python train.py --model="sound classifier" --train_examples=39062 --gain_aug_db=10 --noise_aug=0.002 --win_length=512 --targets=["reverberation time", "distance", "source", "number of effects"] --activation="silu" --head_dropout=0.1 --optimizer="soap" --precondition_frequency=32 --adamw_lr_other_params=0.0013
Rows from block 4 of a small sound classifier, named by matrix and row number. Each number is 128 + 32 x the weight over its row's rms, rounded and kept within 0 to 255. All counts start at 0. Numbers have three digits each.
After each channel's rows are labels from the 100 clips, of 14976, where the channel reaches its highest value: "top examples" is what is common among them. Only what is clearly more common there than usual is listed. The data: synthetic speech, music and everyday sounds put through simulated rooms and audio effects.
# conv: width-5 conv, dilation 3 (model.blocks.4.conv.weight, 256x256x5, each kernel summed), inputs 0-127

conv.22:151104142145113147164123122118149136097184188125075097045131152110184153120164078088178138112143147128093098134142161111164090094132134125104136119113126160121111138116144177089113143144165099114132078107141112080089190133158168158148123100105155140099129081068106146109171139139128092124140076127098106107168126155130158095132103103100089136116098111125036080173139096136164123138014
top examples: speech

conv.214:170078112120163074134106066118126138081106074151145138110095114087097151114158138143124062148147092140138128130162169100070112151080137156114122095155119140123107121148138121131084105156133156189134135132157196168150145137137130161117141104050150090137107104062147123139092118114126156145156118164126189178097114167095133095148179091174195108134115145106131128109120104098113139136142
top examples: everyday sound; dry

conv.249:141123146149136112121149078134151151130167128099146121158129132098122195168099174160110126101089078144103145139159157061069142106115143210122108057123129085141101170139103153171089158066133098189141145173128124122165174152128161124128125179141132132122156101170073078124091196157158144083120098104088112104184129221145063128114144132144128146087134149143146125128139121124156119128136
top examples: dry

conv.193:098121118108175195130116133122125099105135053132088078089068144103109110093126077092075106119133105113122111098138104133133094151136066089103134137181185165107131159086149140138089131155111136099079119106108064117127106119167147104126073083087130103097161132143139100124161146097155131127096102108077152090142166145137147153115125169118094095125094146142153146118096125153187089160141
top examples: band; dry

conv.21:099106131140123107121088107184149167138131061159131115151130100183086185162139107153151072155121148110071107090095119078129196149105103152125159092153142162085126120134058119152188158146147139136143137108156127134101113107111121140070129109131139138056164120066078075071173105116148097153151124140097081142149078098134138154139144153087113137075101132114196145145136163120064124090165
top examples: band; dry

conv.161:144051099064146175134147125146146066118118147167140098114046151152151152172133115136102146135143083070182109138113118091144097142181122081112069058088121165155083084110191156107095072122115204089116142162092134122096134121112131075162135068093156130123088129085105160095062125133063154125117118110120142185194098129151131159093103111127143111142107127169098108146129110148176127154081
top examples: band

conv.194:169124122158089168083120128097120122135064143166091190145066148101086133104126117172078162107093107104138142075138069151155159133160164087086135187100146106143134137187162105118092119150121130114106133120150136130152151166098121093166134081102189119101178097082105123158108097150138144151159119139095139150215117104071097160093115134162110106086092120163163129081137180129086135154107
top examples: dry

conv.250:107130167092177142097106075170104110177131178146139122150092146117152125126127115079147087155126179099090119151071130104079132098124150136129177125098136159130126158134106129120159136089118109138082108110133129118130095132116120103141132125098152144079118113137069117069108074088091134174132091106092105154184074145124071140125121128132210181128137080135215139172087126122131128125165
top examples: band; tremolo

conv.75:128070093093055121075135140095097135139137074161109140146110119114112131082112129087123155078146148156120084128145143121118144124203108129095156128127102081071097176163140151129123109114152110133120147130130153115147104028183119160147140070152120135157126168150076130093093144140115162120109108134135145094165135141116154118163091137125088158132211113106131060161094126141191105095177
top examples: number of effects: 3 or more; chorus

conv.69:120143194094138106124078091141074093103099140141127165110052111176144136134166158141149149152094093109089183113128153153129099142130121146104124122109108110070090110194119097140122132118144155159142106103100152094159133087131139126106152112113095092104052156115149177166149100141097083196134159121132157134118111134180187127143140122107182106171093138158146101107131182088114094113128
top examples: band

conv.103:106084170159124085155178144143169130092072157117084059117123124181114104160101139073103188119089131139099023120170157156082130124126099113108120123118131171103123061164121175158106110140138146140135122145138182123179050117078165151166172170117098127192110094154086118025119093131079139141175146064082080154112123110140098104118068129145129121091091136096115108138155136169106160128135
top examples: speech

conv.212:124134122112086141125112155091049090134164161187075115143094131129077152139148132126091091111156089160107156152093123074188155194110171056142114116086107197182112141139191111128099097100139119147149134171092112182089149119165096149172183132118106165115145163100117113071172126096145143098154152099063097126110130104161119113117139151085148124183113125111123098092177139121141121147193
top examples: everyday sound; dry

conv.175:068119099148101173123131108131138150155139126126158114083149163134168144077083147096095130126086087113146067087147120080116119068160118084105085126120163161128117104120194167105132098114189128109114077070097122116103088125072171166118059094137087133177155084115131136147098145149148106125100169079113106084124153195108147127126150101024111186122096121063104117146166105121163150152147
top examples: number of effects: 3 or more

conv.244:113207145158147124185125110143129045125100097090075127105102175129046127117061144089124094146138148112160114147085107128131096178141126149127161145166175098175113196121141129148122150151120123111116120183157137102115104119127166207142113134127085141132126156180104133077101185133105145183129116113086113173143118057096161120104103143111106137086116130143115170140119175132155112102174
top examples: everyday sound; dropouts

conv.36:111121143157116125142068111120072086117110115177151112169117158089113162162157127158118113084104107114142081137122063132116150196132161176107112167103128148171139162181080081134134161138122126169143145106126118115120117072162066105144172061137188141072153116130122177080073124149103139155150156111145084109136145111098117148152106099179088132130141127102068169110139196095092102121131
top examples: everyday sound; dry

conv.147:105122162171149104137153097111095135149189060164150036164120170144150144130125143143121122121127090067115132141127115121182119115136137045140059160178158154150136106145147119088115096149124131079186042166136139167169167107152103162224196166139119191149141103098120151162129115136075175135148067111125154122153190161096130111116133096103099091117161133158150139136146147120194125177103
top examples: everyday sound; dry

conv.68:146099123081143154071102104105100146130133153147167125143085088109151114150158115063086107190073085062192103096120151164163122133103080129076136167172104159160079120152126122101146114137120112086129130080164185106173184118129155137102126144121128103147120156108096121121125158082127151181131160124114160089132116114098169184116137104079112089082106103090189122152090191055063116115123
top examples: band